Weights of a small CTC audio transcriber: 2.7 epochs.
Rows from block 4, named by matrix and row number. Each number is 128 + 24 x the weight over its row's rms, rounded and kept within 0 to 255. All counts start at 0. Numbers have three digits each. After the name is the row's rms in percent of the matrix's.
# weight_ih_l0: LSTM input weights (gates i, f, g, o stacked) (model.rnn.0.rnn.weight_ih_l0, 1024x192), inputs 0-95
weight_ih_l0.716 097:135114142111138165124089123076167144141129171134148147166169126110167104151100113119150123091094098131108107132121127094145157133141151141095089158103163110103128124116103103148082148110116118110164123136123117142085111152128138163140109160165134093157121109151123129122103150136111102108
weight_ih_l0.717 094:164122152138107131143110104142147128152141125132170111095170153136145112151113107096145098168160129153103108111122102153148179099129116106155158152099098127154162174160106177167122143143110130124164102156115134107103142141118110138147139147090091127136113106111084176170125151124109130150
weight_ih_l0.718 092:133148129151133140115138117159135130136144118114175155122152096107116127152156108120143084164142146098109149120106144096131130119103113100125167127117104141151150107111118167154119109097116081161175098111126125151161174107126106136103106122081109114110103099152110115126120116130172133127
weight_ih_l0.719 095:154146169138139131092151109143099103128103137107137096166092112137099125111108168099156121113105107131124170074144118094143153165126133147152131113103126115122126130175107087103092130129177163124107103090135163166136109126094102100103122110163106093112163100119125091101095153120111142105
weight_ih_l0.720 089:126131144147096096144137120115160106116166134152159115096097092166104143120159141105157125151130127146092137092132143151159106137173134119134170166121122113139115156155103111137098096139179148128107124140104147109112122097148176146128083167138154134118162166114107103151146128108145092134
weight_ih_l0.721 095:167129129103106122117097132139149152167159108123155136145094115133144116132134104118096148142114100103136099158092090138132139108134092178088109112146142144159141167150087150118098144164165100171151103098128122166112100152150089115089156156112121147161073117158148120110084112090107148162
weight_ih_l0.722 096:140115142146110167112097111112122154118162171154133182161130151142071099137132096122096152135151128079101106109164148138146167111173155137108144168150140103104133167123135142131116105109155135145136143095171165100144153146131157115122161169121167109115095108149122171107103101125122128110
weight_ih_l0.723 084:153124095102062116130127162168108154121126102135143100151094113095167106137157088083173090128134152139155136135105128139111094150144100160130101119116132127091119099116103132138089136128123105132152093106160112155134092144135127130107114138175157151142126146121129137166156112136130134099
weight_ih_l0.724 093:140089087130130101103094116133090092109149142143126145159149138155160115154138134104140117112164094094122111115156144136144114111116165174132128161125147123158092131145109152108119125127105143135146167119098116120157157146160131098126091101072169085131156114146136162129109099108148142136
weight_ih_l0.725 111:097080129118132106149133156143107148112092136069110087146139138110166178121123107141099168128127166164164095165095103168136117113127170181152088096122103111113108145106133106138114154135111144148123128143115125122081112128115103174100115131158132097160146164114125098122148182155131134121
weight_ih_l0.726 094:164154177133140132091076115103092111139095150126093164160131124131085091115151152138087176095105133089141130143138099132126128103106116186101143144119114113170118116111131137106106106159148111135110154108154139156133101131145141112181172120097128156141095126117152156164092137105109122152
weight_ih_l0.727 090:131105152155104137170127139143132160108096132110173171121107136159156099152159116142172073119116172144140150087108099123152123138124158153112117134115134100107147144123106110118179121121125121133142108127120086168140130121125156158125132150135123141154139122136101089135135106102123097124
weight_ih_l0.728 087:165163093186157158140149133154135122097099132162125160143100175161155088107108120127160153176119158154131112127142127113114136121156155110130168138117109101139172136148124138141103133131118108152107160128180134137095106141156154158100157180134111153156119121146131156105145112145138123163
weight_ih_l0.729 091:138138160091065124110131153177118158122128145126120092131099126149090110118117131139117104136130109177139151108124150100165103127119144086119084085098091184123143167121101137148124086108115123116131100125098117102135163155150101148118134142169138110121123137127143103086125122140103160104
weight_ih_l0.730 085:123136093122092116096127112119112154110110124142138135102136120108156150124130153148107105149113135154128131139148097154170109097162128102112152093149126135127107114129110119081162142119142152126107156121142136155117099144131178098167119147133112164141161082131106097139084159109143164125
weight_ih_l0.731 094:122144139105139142146150142143097096114133111134147115118094154157116112141166104091124103100123101113153146125135161095163082097160076176106106166109160130118103165141111067116098126115173110143133119154110122165129147125132151082132118094121111108091113117144143150122135123121131099139
weight_ih_l0.732 103:141118139117125147107135144115108123165083095131094131149144141117137174132151115089138138107132172115096093111115152137131146138153105143152153176144169124117121139149167116125093124169147141130082099140127103146129114115144132087137134102150103125148183172142138162148181128148108126108
weight_ih_l0.733 090:121114147129137115163129145112135092121082155117148139107144111107177130110153158168127136119108130160119108152118097171147109166145108161121135156127165151128101114133132168164142140149151114110111109132125173147096134117146103092148159172172107137161124118098095096127109104158088126144
weight_ih_l0.734 089:095157126134137090136129101157136098102111157094151129149126139154103119096149111110108126097142101180085118088125124160171148111103084182180121190108143132097109127124104145112133130106158110130135134154162165149141081093134136151118162131155078159080120109117098139140119120140137161138
weight_ih_l0.735 098:117101134149105143104163108110144159112146135118094158161148150124143143142143096111116097094141124126118109108094124112179094123142128146146100128096125121111152158096157124160093098132084162117149103126150103165143136160118137105109144094102140122124171158076142143112152136161134149131
weight_ih_l0.736 086:151111108109084118119095170093144107142166148111089139143154133146129165130096123097153174150173144127106149101106107102134093122122166190118116102151145153140122132136173119114122138126165126144121153134157076096108133109137095146132118135119132148159160137095101148100127132103151124159
weight_ih_l0.737 082:145108117176103141097152151146100130163171144092122111168178131107117143142099188143138108145147142117160093149117160117144108171137159108138130082118144107097147172100098147145164097119089150158093097117152129118124080137133154152125152074165138141113121108122165078132135131140088125142
weight_ih_l0.738 098:151096089110164120131126124144144103094164140108098142139109136103146135097091136154097148125165136136109168147113113092123160143130115129165107101121098128128108125143128119115118149154182142150115156140109174131167164160098134143134111073100154132161127115131110113099159132111100144142
weight_ih_l0.739 093:150165137130095141149082143163135126130186144103103145105132146107102141147147119171149116147103130163107167115134131086152081105091148122141090145157169127120106107133093153134135078167135121121116144130144147171152129103132158145113116092138188144117123133113104091149106107120143109115
weight_ih_l0.740 084:084144166126110117141139125094122149119131165118118140139092114113119155124124132115124103147088158137137119147110104162138136115110106135139135126141131137105149104128083102164126171084074120136144168120127158122073125139105085163136165118122077123161094167142140081111116118162112122182
weight_ih_l0.741 085:112115151125098166100123099100153121086146170078117143123143161109094081134107130110128168128139117103130110093094114163150168136108126178073165135161160141135142177120112156082097145145141107146150102114144158163107127146126110103141135148086116164135089108128129112115108129100137175130
weight_ih_l0.742 094:117124099117083145116164118136111096125126159076173097153115141119109123152100150078140134160133094118148111145128146170164109158132131158132153185122113152082097095142125172097123145157130149152098088111118160126115094099157098115109113139115129118129083114115137113102144129138112161151
weight_ih_l0.743 093:161152130118114124135121100139140135149114086090108127115135143110087112117149144129085123144151100178139090142133129118125119150158129155158168086127129150129155184139127150093189122115110160142160083124122140124132094084107111081112117117136125121093111094157142160141127098146154110125
weight_ih_l0.744 095:150100157112125115124187118178141159161112125130154141081116163137129089140109125165170092132127129168165134112106164087094154087134141086134127115155097111150132157114175113155131091142104102154124083130153137156141098136125118142151108151105115131129134112119087096131117107113115104152
weight_ih_l0.745 090:137096130135133093153141112156141174157134109150173129078129114123137118162080099139173104163097152142161153117132155171155107094150111138121079135143099118116115123139154129129099152096100133142109107151155158166124143114118145111153129133192143085107110169148158134099152150134144149148
weight_ih_l0.746 092:113146122106159127154112102126135146148181096153084117148145133154104118125140166159162097140115166139139119120155160114107126101168102143096126117095131083103148114148092134085191142111111140102085095080142161105169148118100144120128130073109124121124078159140109108131118144118132143145
weight_ih_l0.747 091:142144144139103098113127140137153148112095132124140122134139112162153157150064116078087120145141106169128116158139131161126153114096122131145115155104104091115130138132128103140081173126143120156122106106163137118144171177133124090114129120133144142113170130109117078119135126148114121135
weight_ih_l0.748 098:123134105139168099090106112100135151155172155144114130137117153155121169099113132151104162096169156118111140110152149097156100108135152110108106163106112101085134129120151153174129165102158166158069088114114143091157150143127088159111107121103104110143116099134129139164132126122139136153
weight_ih_l0.749 098:148172145170115122129127159122125115157173118138120137149135098153162144110120102113093155139143115133106155110126163116084119117137145097134145118144118109154146114139136131154104132124139100134115083118158151110162163102134099108164138130099098097115148114111153117159158155150103117111
weight_ih_l0.750 100:107092100090112138159107161171115099148105123161162096113118149148082115109127096156108154136158108128110140111108109096129144117116113141154144086140124114139096108159129139139157083147180164103123147124106143149132166162158143129158121117134132088134132148133099142145144108147106101153
weight_ih_l0.751 126:154162152150152167119140113100151111101141103151103151109082129148151083129146139133146091145102087115096167105126140091118129152114081124085140121129144133133151113138139141093166114093135082122168129114135154120161134114134149111135153135085129163075107087095172150134084064118130150145
weight_ih_l0.752 093:154101133162163126111157081151155106151191133105102159165114146134119095127105115168115102123099136120118153176093109111093173141131111092093117137157134114108121106125124138131169112133131159150122112132162117162137121129125117119102109107115103164146058085145108159099122087087134098152
weight_ih_l0.753 092:156131140106161143130121151136145116085122127104155115130149131153151111160117125125126126162140150119127093127152117163150147093109148116120095107092146135124154157116091133130093091136082161151174093158137151153103167104104170093095149152114147151145145111116129150107125110139107144127
weight_ih_l0.754 096:078138145117154109098134097131119162141136141141108098103121158098131112101107155203139165135093140120145098094100110115119122135119131099140157066175098100160114113104131140156161158103112163166124120159161124124130125142149128109147100106142163090127123118149140116131127122136129096102
weight_ih_l0.755 087:104092108115132141100106130138126130121101100091137116104116157104147127096144083118161142094091144169116118108107121139089103141126126133120152175122146139144152139138127124129136110118125084086105160090159147141186100138122163097167112152103099121111128121117120110126156159145151139155
weight_ih_l0.756 091:098113148166162136160141104108124137106156158158149120125119109120158099115169119138127166105106157107142121094094132097159144162124173130124109114087142119153100104102136154158125145157132133095139163104113161128115135122119132100132143142126114104100099170103144161126100151144149111116
weight_ih_l0.757 091:101119106106092116146148132151089148138110126134139156113092127103140158143157152136130107114148118142167117099161165125096100096126128121125114103126155105180161117114105136118135125095152139155143147114140147161092099148132089105103125128120154083160095155162128162174103141132162136166
weight_ih_l0.758 093:092111139135114122163161099134167159154104134151107098075146144098157154151151094109099097109181143129105133161154143147082122135152139170150116114143164108127142153124157105121091141163119130083156158149147119100095146151154141146136135103157111142144134153153123130148128116101149098094
weight_ih_l0.759 094:167103080130105123148158122138138099128144164096178102150118108125098104098118149137110144109133154097154128170176091141133143168105106122100176152167100125106141164147114144155118110095173093105122128138108132120096102125148095084090137165114121108112100156136099122141104140179125109090
weight_ih_l0.760 084:134107104098134159143117132158141116160082105105163093155148170104128152111147151103116121142122163153150136171129152163115153111081128110150136090140148100115133134089105152136168178170117092136141150129119148173122135107115116125156117132145150136108128162108118089171117135138134118113
weight_ih_l0.761 100:113141115110162140100146110099116148153157166136106101099105113100109108131140092113145134100125107074141163139164118145113150145146141163154147111080100126119120152107160132143080103147134167120150157141099136148091160159122160135131161106152125098179121162163166119127115108133081124142
weight_ih_l0.762 106:119152150129161133142134116137114134140167143177115143146105136168124067157097134149102096114083113110113170104131137095100115166096067112079150129123133111120161107147126156112153087085147081115157119139175124156150153128146147110153124148077119158123132113104140136141128065125158109128
weight_ih_l0.763 104:130164100136132172162120114137089142106116106136113099155129157093127100106145128141101149106107124134131094142153135105106163085127134144112128080147131110130144148156125117101219154149111122094172151154126165083133133137097131102106141133132129106134110115105097146130157106151108108117
weight_ih_l0.764 099:092106071139141131135078139130159151135141137094162134087170100136161122116146123088139113097151170154118158152115103128109099159161161118094115132146095147116134067135091107131085146120152173151136157142156126126114129117157122106135123095131113108106139131095125111151149106175145172139
weight_ih_l0.765 092:167143143089130099132159108090163150105126172155103150087157145107172136142171139126162099120164114095151160135111155163149103102102134127146152168142148127121169108155137114180108147157166096154155098159113138116113114156143103111097130171115114096134141129116098117137112144128105152143
weight_ih_l0.766 093:111125120137124119120109112117113102144143109135066151158125108121159170134117130130087149141153128106155115109142166126123137176157129156097173068163164101127126078136142103078139143151185123098138153087163128125112113108092144157103115134118162125147126174113108118108094144163097109130
weight_ih_l0.767 095:092115157149114146130145124158129145142100125134097109153099144161112146143102096115145107150101145144107118154103139138141118177134082111151161159108122160117150136105139129138113168091105153109098146123141101144160082120154157125123096102087156138135099122125138122119118138097161106131
weight_ih_l0.768 108:144111082138130184117102077105144113141142159149156143173077145132111053157144170113136129124103130107149140168098151155150162145101099132068128115129146155130153118146090110095153101121096112155180122095108122133120144161135152099124167134082105150142119086116129142110089142111124141119
weight_ih_l0.769 099:115106111126111100160134120164094093112096166164169127169107144103153132112163112133143160135134118133137132157116125152138081174143187129118146140140152156145122128102134120141097124117189149135156148134146088144112088108163133124115086162131162127154123112164101139113128139127143140117
weight_ih_l0.770 091:137099163112103130135148168148104154130141128089132139151125074144171142093133115099091198143129145089136135145130136153180112091143115114164156160109111116130150140101136113149111157143161118101110157114117146097149132128160107137080136106136104102118160105146167140112129141173156167138
weight_ih_l0.771 103:158122157149129126125106148132102101146163140156116137127113156129147106162129166102121071120091126130131131150093113136123134121109141164129151104101131126158117127145114117072104175120144089125176136128172163156117084159130152109134109147106130092129058145126136091145138107119159108119
weight_ih_l0.772 123:172117133154125124119102137112119127102124140161124088167125117118118130110128109101166109132163154078121160103162150153189139154137149096087174167177110109111137142121140167114105082161151155146147137100138142086111126097127135099142129125104133163154148148138106177156095127124154159133
weight_ih_l0.773 106:115174155117112141103142148103132153148113079109108091134106160113138106111141122095157151132164118086082155105148155122154168081115102120138141149106139154115136162127127131134161107145141104115116117151135107098133114086092123108170125142140147116104158142129155142092179156117143106105
weight_ih_l0.774 102:133174137137132181164163091166145121118109101123154101133099163148088106154110141134164103125052129144130143156075150135154144086144127095109159121093119120145137131147093127089135099105112120133157149136144142138162124125094138166135148112143128167149091092130125083102134153118131129136
weight_ih_l0.775 093:142099151178125147097093109084139106161118117086143145103168130149099157118110086161126147128146114082100117102148157162138161144143109114096109179186102110131121164115160118135140102123109133122148109155121127120134141131162073132111137115075114101123145102149160147145101097108103114100
weight_ih_l0.776 110:123157146135107145129115111112134134135116114124126114133123125153172142113080124108112138111099135147122126152114128080121091122156097084112123103143119102114100103135078151165148154066086127109148155105157142094180121118130160135111110095134131137130141100101168080104171161113123100162
weight_ih_l0.777 101:143103094173136116138126146112132087161104110135125093120100098135155162133155155118144152102136108093148152104135093154153128109156149121124157155149171111124123099099142135141144148147155133086090146091108127140104144113143105107090105087124122128107104175101157115128138122153153113105
weight_ih_l0.778 094:140104102140146158158152145157161134162126106124101137151144121123082100104119095109147145159173116097105142139121113144092166099141133126113119128147119123114099113116147122088106130151108137109135153102154132112129152127149112101106140160152096156111080124127093188136109090087166111154
weight_ih_l0.779 092:077127151105163123152150141121096110123120116099164151100145126105097144100118162155138095087111126112161130099126154160127128107133161134101110148119136096142144134098110147144140162110136175163129148126145119074087109164097152146155098163098142157143130116120106089095149174142101133169
weight_ih_l0.780 113:119124139139113127112140101089173146095174143133112141151129116150083098140162140139152047143100103102111173163098111125104171122124059156071134157085161127134156123118103102135126168119107130134177079160112170148160128099117115165145160125119117128141076097143132121074115099129156142171
weight_ih_l0.781 093:142160134111090120086113111138121120163116106146165103147126140093161140118140136112132145122124171159165115111153118126120072098127102194145151117076103145177160145128126127156140185120092089116116143134148136156141107167104104149098122125157112132142121110148133118123105143115125097100
weight_ih_l0.782 094:100142144133132158158115159106138166101092157134194150145115094134169137133120107112146155134075166092125132110123137136133104097109165155103127173112092131142119132133099125168144161107119105107127188084107102157150141134138082108141130090163121149166129107126171158149146174175115112128
weight_ih_l0.783 095:137111127158092180152117138124096128120108100120161125119166109131141143087124125133114128139132151142151139144161158100081136162123107077114115124113127164177117114163162158120122135157126124133158143149118157169170144120132152150112098159145115114140078135142143170115159097120127096129
weight_ih_l0.784 101:154128085164156137116101107142149152118133168158090135115142115157132093108154166122118124111105119166105138131144126100111129133134119107076121108155147119114170125153135101103126087125115156152158143096170135161141099132159140118152178145103148175144103098093151143141083101121111157165
weight_ih_l0.785 096:151152129122136108113129141129122129121103132136150155126170123115101121128123136153114124133122155177139140173138129132115116168151187152120156076136133113141135157073148131122147135113078150153123117136131159112144115150163150191134143101163102131165115096143123119111146134145144139151
weight_ih_l0.786 089:116151100132101145134104160162146091120096165159106147099177092106110126134145152127130150108101118139149124141156120162140137149117143168132105113118176127148123097126154093069140156160150098088121106107135112163141104143118137083158115078104140135100139091093136129114119111105151162093
weight_ih_l0.787 091:133146157113156126143109096130145104125138166123138118158142166169085124147143097109127081148137106118162157154104074163118165117108141148123123109164146146161118154090142107159152143120112127168142143166128168141138137165112167108165108165145161118117125128131141157151066079121166164131
weight_ih_l0.788 099:084124155101143108102112114159097110136130142159139104120153110152130145145105109132153111088108159097117159070160099111114144119113113096146102126150156118124096106155124134107077156104151114089103138120083153118148088148161150096105127120162154107118109168168137143156120147138111153091
weight_ih_l0.789 090:146175081144100104149135096152117110101144083088116139094112137091103096171084153126105116157142163078123139146148160163118115168165129110079144099132167152127130108148151167152138117108121118115135150159146109141150136087149150145150134126125141143147126137115134135136129105070111153095
weight_ih_l0.790 096:105113142148131085128101110105137128135104135155085128132129083116122108117120102126103162107121098147144119146104127150107083151192131151176099155121138109124112096121126143162113149108125110105107111103139096138094114142163131105132131137145137143078096144148135104107145131131164143134
weight_ih_l0.791 110:145159130158098144123099133128157115097142120131129146134143098132105137110086163114125120167117132082141166158099093151124079120138105161160154150118146157115129110103102134129183167154124110116124137124129159154113118143120153101112127143131148163168116125100122160171157158081136093113
weight_ih_l0.792 097:150167139130123110150089124097077082119114132143115134110122147084160120100125121155148128160109141157132118180127142125114076131148126150154113116138161147144107118130162087083176122159156130114138154132121159132154150168140123180103131099125164140149130081150109090099140135104140164107
weight_ih_l0.793 096:157165100124151117085067162102142095145144102141168141127117110151151162156129161133103101115115095142133145115164156099088106129164136130133125167159119168119132113135111137162090160154105101125131114093158097092101124151143097115145109164159115148145093142119177155148123127119101133137
weight_ih_l0.794 120:089108110104139140122170081125173134121162107129113123152121156119120130120106141118139103115081129120124124143079103098137131115118094107103124154155102105104138092112132135132137153073111138112170147184120163112097106125123161184130139123137121183108096116091106135077104162074131114144
weight_ih_l0.795 089:132139152149097126145101128158128143109125152153120114111131135094136121143133136122137099179123125121149148115127113168127131089140187125137119116157113094127165182125133109123130108105141189088162151116107104122120157087152114117138104117123160090106098083135086140124134101164146120145
weight_ih_l0.796 102:127131141166107149138087127121152130142082120130128130159090145169117095114098155136121153107065109159168142109121106181085121169148132145123159104126152136134130141134113099128118107144131121148155092133155177137142130144106135151140138095132172149111123114132150130134157121149132168134
weight_ih_l0.797 106:117120137142145136105157097144116144092132128179115149149090153147122102162119117122121063115153111123157165114150143127142113124097088090102164179117151150121156134140151141090127094109131082128175154106172145157126124159123130122124164113116126160138133126131118109170130080097112144137
weight_ih_l0.798 098:143116113096173133144126131097168111150188152125128167147088103119152139108133117101145115093093095129089175130138143117089135125136081136135107153120156155116127170150102106127102097156123092121146146122109143103126130117135109105155155120138150100100120094153154108128110073151157162150
weight_ih_l0.799 108:112119106135129118138124089125139161123051128117145111116156128124153132124103128116158155117140177129157122114133141111139075134162177061136116090142121159124140152110136144091105141075135148147133138107105135089111115161165153128118135136158157151151123131107138111145119188116165132139
weight_ih_l0.800 088:131109141153103108120153121150133132102122094120112098173160124108148154108130093080149120118128146146164103176151103142153166153125149120150137095116159111072123129138113113156127148137174110124136116142106149110103097136077114103105148138161142173140115130114088153109125120158157076165
weight_ih_l0.801 100:164137143125144157126119136160095109121104118155171100150134101137143093115147130130129093137105082098156122095129091124105103154135179089142123101115116109143100161146123153085101111105183099117138111111132130136145089144108123128155092141098167089104139105129122154151130133138090109137
weight_ih_l0.802 090:102106125136099157115130151151116120159112129142067154111137177108116114125126166112152164141089151175131137077118096080122130124164119106157124150160174113099143100142096134158166123132121083100149112100151109172112144104101130146165149123142138143123107161133163108136095131152125101097
weight_ih_l0.803 106:080087133123110114108128098100118136125184140112134170134117145159132130157108115152107091078121091096140104154090144131137150162120120113093146167132129134152129104121110122084138142164126148147147115153137123116120173129116093154114147121088120100105080149148123091147077128122164127140
weight_ih_l0.804 109:150139156129143148168131071128156165105092145111127095162090138101166107162118096110156082135082150149154124150082107153103108130099112112137115117134103137133087142118113094143131153112153163168167144159075106133163109164129187136103138123162134129124115169109102125109137174154128131126
weight_ih_l0.805 103:094130119075158109175147127127103154163090130112119102081120119115134112100101101125122094111135119150126092155119132146129119106162148180096129123141136096135121165144096146107125134116125111144138171156135111101122170139115110172126161116128123131188150101100107147107140125127117109085
weight_ih_l0.806 095:174143117143107136144086124167107113105151085138131122122141108107076165163149138109110136149133149099138132132106116115154150157120123142157109106123128124103133168123132115126094124115131151126107135149081110114164124109145147107139109125108090098147115109158120135134126128137105155133
weight_ih_l0.807 083:127088170148156140118144103172141125147149085088118090150152153144068129136102142095153095117142154146095140133122108131148145143140141177134179144167158102128098139095144170131102095113116110153136091127140107129129128157124108117150104146133131148109108124129112168135078078156115145154
weight_ih_l0.808 129:155110108128151126156154110151166133081129087101099101122128119131121144106135137096136150175162177104124135123110134082135156147119161153141111128120133123112156149134122171142143111116137148117109107125133132134150109114090136154112151157167145151116155168134088156079156177116137092156
weight_ih_l0.809 093:111119143101139146137150122119082117128109102166118123110126091129167146084164153128135138084133088099168141076139123147083128124129137165155108144158152154135097107113138084102135116128119135106103149133160140158128081143136137136148145099114146156155096160125125127138113112130156098137
weight_ih_l0.810 108:147116151124112145126153115127132141147104096129098112160108138103168121154138129095128156143117139113135141071105155128105143116121138169170131104143167087133126175107128120134113155124091159099117106140107092154138125154140114099154116114117122113151125136088101101152141135100152145111
weight_ih_l0.811 103:149091153124112137165177140099131111166127120105107107139163123103116124084116101137145114132153168143147103090166119148139111139110103118131104096157095142135123071100135127143149157130080119114145124154153135084125081137147111163096140150173122136129128158173119124112099151151072130087
weight_ih_l0.812 143:125153109113118173106148073163128152090096107146112126132093135146080097140154140120120145143100111085162144134091119116143151125145107129121135097121149117132149146108116106086176089099118146137126116092116156144137103160115152165133148131126126159164116134118148126096110133124103105108
weight_ih_l0.813 104:160118135130085131136156178103110098163095135122169138143117101134159119111144126162115130141149094170143151133127136162119134088110114100125121152095117126150096160126130097157125150168125145149109095153087129144131152134140093117138093142124136094102141100167136093115129172142094181093
weight_ih_l0.814 112:119106102140113100092120151157171174142098121089124134130139129100145163103161110129121131120142161102090103143110155145133132114161150120173119167118128092130113092129141123156104141121127154098095092143106134152117135092150124106109156107160108145153172156114114141134162127151119148142
weight_ih_l0.815 102:153141107142169128118117134089119135132159142167122169151141166126138085130143126168154117157124091146119104116121123127158142103129080094125125115180148130161133127142117119111139123100120085142174112150142184104126097134095128130125126115123147134082077155105133115136140065130156123129
weight_ih_l0.816 101:135145123153116120089149099086099110130114133097177109121140155106122143149126168167142141118083128141117139131124146123105146151136186092114134088109103149133107194137147162148149162121111168182172090091103145098136137124128171161106133116132165084120139103122101093151090119167127143097
weight_ih_l0.817 100:116146102148113101150120165144152133124086121134176113095106092112145122125085142155098141119129143115106116117112139151117100144150188146146073148112154156144093136140100147144142113172168158104118179119109140144100156152161153138099090123086163063126108099142119149171122170129147127114
weight_ih_l0.818 097:145153136147177161168117107107146158132156096133149174159154136115134138120148149162083082072122109138107150166151154116122126122106123139169116151101105113156126141112142120122143113142080170155125109122122122147112108136130122167171143124134115082133132123112098135159104150103161144108
weight_ih_l0.819 099:114145147147145085149096169104146119137118103069104144172134100150114132112118092131116124129131150117112131141142141134132093134149132164145126162143153160099143166109119158135113177135118163153084109127131123120095085137130120140121098110122147101149141114159107120151136119102176110160
weight_ih_l0.820 106:104150086154133117103085131151134109140151146151147132158105093125105157122105131090096120115151127137164128144133131161107149132122135093082117098172151107112140138149127164085121181152109146109142135095166126145125153100148104115132161081163141146159107162150113136135149101143119120121
weight_ih_l0.821 095:122119154103094082143133151095108161154123157076096128109168170158171121128113111109133116102130095173146112102139149156133114112094106144147099122135147168143098143147123090147122142121147147152108138165099108127123156151155164150127095121148154127102118105122147144118142155131110128110
weight_ih_l0.822 092:135133119095161174103136126110138129115132101120139093170135165132095145082176127131103090082120166109144098105112159132150097095177149126118145106096141113106122121143094111117156130107123136082130129156130194088119118092151137129113126135144137161099152132114110141116106150129125128107
weight_ih_l0.823 145:142081095094138093134141118165132163106060124067148090134141115118129151106121124090113178130145175116139127109129114129152129110119172152145103123132098107113095135108133120179094148120133167112097140148132089104105121110138123147094103129155110129163131175114100135133133189141126141140
weight_ih_l0.824 109:109156139147115173138098149140097117084126133155138099153119147157124152132148166113122116142094119100141115129126091168108103143114144141088159121125141136111152105135137133134090162101162148130117119099110109133123128129122149133098131147141157145125113119134161141165158162109149137127
weight_ih_l0.825 086:140114125158134153115140096145117126128161101089142143170134093135102143104073170120137141144092099169086135136138152132084140149105127098147122114123162125131116115115112134133146124126086103098107092124143163136104130139094119103160122167081101125108088153087103166174166093156158101137
weight_ih_l0.826 096:124171120098119105146138133111177128144166094114168130123123132108164090116155125169120078144126107110156106150122146118126121115114133157105164190129150098117132143121121165154138140108094098122152158122093139161151144150127160136167153096122103087123096102102148111151167113156123112134
weight_ih_l0.827 095:157138098106160097129151113134170120126092129159159150142179116102163141166150125116156101094138155153101129091102125144138157135102164119097150118109118123175105094143120138096107142126093148151108094135117139161115156105139121150103114141130142117160139118106127132155118100067107155111
weight_ih_l0.828 116:148120129166109131116086120149128126113134104131133117120102095151139116140109126108138123073111128117128089118116118164113085154163139171124136121169118153150084141127114099101134178144151110090127172095178115146137104121138097076096108108145089132132109146081148144137151083144123154158
weight_ih_l0.829 089:129109061153115119116108167144109097149149139100125122177159140114090144169148106164125133146119145145147150165109126145131167115154106096144165169127162118132131161112113134126184188154135139150150130143166110107140152138163102102088089094135152105175091128136128139148142167101174137104
weight_ih_l0.830 089:121103095131138134130129116189135122145089129156091143124081161154133106076139142113166155158136120141082096155139088152138106119180166138102116081102144090169149141136168139071174143088122146130151130095140128106130153129170117076123132091155141144125118111151136127111111087157091107117
weight_ih_l0.831 099:078131125113112095146114112136118124139137128116134118162119094114153145143129095156109087112100107122175109155137161179124110155141131089149157102097111103163102143157135141143137139128122137151120108163101133111111124108131097140091125155085144108132154089135146119135129186158171139084
weight_ih_l0.832 100:141127134158135129162089108145141073094112123106150134126124146102117151120132140159149140124145129109169131107103098120076138144084151144162123132154158127140141160141163143121153128151111130165156128160139127130127127143138145168135124169066153104146144096122148102119169142132154097153
weight_ih_l0.833 098:095126125131113093131175085162110137148101159105139135186160142146117158130070169134113104097121118131145097132142148153109148139109160146144156114136140101123088132105140105153196167074117102108122160140107134132099111124161098104094148116114114131146093152134146138116090110104126147164
weight_ih_l0.834 094:114159094134129170126152099134170130117142115124144110105169140108117114142107107126129088124111140138174144139153166152138133115116135124152134092121141089109143189113106109145111173113088172124158145180143118112145156130117136155104136145128105113163165096111101115145107151134088142106
weight_ih_l0.835 114:114144128163152156105143080191159128097126102148132133097096163171080107118157146153165131135135113111154133115098106118142124154118120138140114074118155090140101167085102116129135137136151125131115120107113130120164147107137155148143156147132124179145127117103123116061086113096106141166
weight_ih_l0.836 098:135155135086158140114100112165104173105103121156151125113165145104079111112137113139097115138129107115130105129126124151118107127157168111137148091097103103141135129099162101070119097104150105145133161156103140155122171112111146113100118154085140141117120126110088138117135147158113126109
weight_ih_l0.837 090:123106141091166165162095088103093158124141145147117138158111169141126125134109135167112099150090150162125088125151098097139140118120168132114116097110118102112121115179140151144168099092125161104109111163095164102149074081105167134147162095132152165154164098118095165156141133151114119102
weight_ih_l0.838 106:135161125104163095108178129134154148174147181147187145114167107129097145146107107111111112120136131157117156122119166132108174148145163150089141136112131133138169119150170128154120139092110092126166121123146191147105112132139113138124122161117111121123093111173107126114138112096110154119
weight_ih_l0.839 093:122137148114146135136109103139148131127120166138131172072117164115099148111134158157107165129125114144159157124176153109101146114087128141157114143181156144133145104149154097124173132165112145153166125090145118103129124106155122136137150115122165109136098126155113168120107138113125113173
weight_ih_l0.840 088:091101125158147136141144157081141157150119079108143148135091160113158109113149154101129086115149178086088162146169122142109140088146152174143155103114094108119106114139154102163098120080114095129148139150115154136127129093160141108146077122149096130112169116092128127141178139135125108124
weight_ih_l0.841 097:079134120151148148179124103123121160129158138084114111110099151122144120142106078143117148094135118162089115179134118154133102148133109136102145089166111101149149148094146119105130165097116116106140138123129160112166164110150150122133145113144103146095117123142142100097176157119112146150
weight_ih_l0.842 092:106143157154129117118156111139129115150157151152120113114122085145187128166168117121144102147112124126154162141144147123135105173111122140175164090115131120125182135144112110154097144119180098124103159158099127111172146141116146111147140110146131160131137104137124095117176123180158118085
weight_ih_l0.843 096:133135141149174102111160113138166155179105129141123138146165122125106139148119170062134129142163179137117151117152130123118143111171130157144090116154123111129138082115143101146106114112103129073125101103126154117108136110124150087099096137191082137109118148145131094139136139117148106150
weight_ih_l0.844 110:150097151109103096106089147136100123142148157139165153124113089176111098135087082091147131118132096073115149158144141113106082124136097139139145127111142136142092124144149141095122154202163115119127173081122113166113158158147128134127093093114166112143089130138159105154134129149159153120
weight_ih_l0.845 111:124119104106107130114150143131150107100139137141059117106144112154198138159120138097111133123141094136079144119147125144104157121115100147165109154119133099092100130152148103142129156099110142092097098109152126098156102098134144095102119146186109108094133134146151127094153128181125151091
weight_ih_l0.846 091:143100145163142101132110130166129111147133148086101135154141115134116128102128089154141120112117163175118091124131126135095080136113171148167152135152135157097088107138109108120157126115119130172167092143123156124123096136133077150116102144165147097154155151123101122148135139139090135142
weight_ih_l0.847 112:141091150139096120139133128100107108115110128145139121149165159123110112125083133104116105148141151113125093112087093136108113153103128180140142141081138136107135142139113093153133183087150157126119146149134095124125094131099107122103097117141106119126137130114129098121116182111110096101
weight_ih_l0.848 087:146111151123139110152136151127092146110161126153149116146142146100135114089140162145090158113117094122149097164172121166138133165141106181112108110107150110127105126139140149158120139115110149155132155118148162147114118152128146107153084092165161119117129109143139113132099105138122146103
weight_ih_l0.849 097:162089151131139147151161081132143090142117160129157144123112134104104150095119141129140131146132113123149128107101112145150094163115138109156106163093127146152100152093129125130127113116121159165117123144152130130081130102100111128124162145155120148132093161133118091119098118151122115154
weight_ih_l0.850 091:164160118129126157130103111132139133102080112105158150142128116138115116119144117171114092152076116113170125114153162110097096082121149169148114107112109156098162107122099126144142162161120114089140176117132163106093125157165149101118125117142138154161112141154098136136142167158179102170
weight_ih_l0.851 106:115122144137106105108147131135126147178158156125119181128155143138141092142121150136126139140122121176166135157126117133098137101164136150114130140113137140148142108130109068088124161152105075137157109141112129157148141128093096150116169131109135159112092123119131081076099104093149117137
weight_ih_l0.852 103:083122131117111120156092122148097125151103085123136163129156174101130143125096162120122171126162168174137124130158112124081091163128163126166108131163117143145152183146121137136119142137141101118163123127097105105158148099161079152118131138161149114138153116173096149149160129098155099105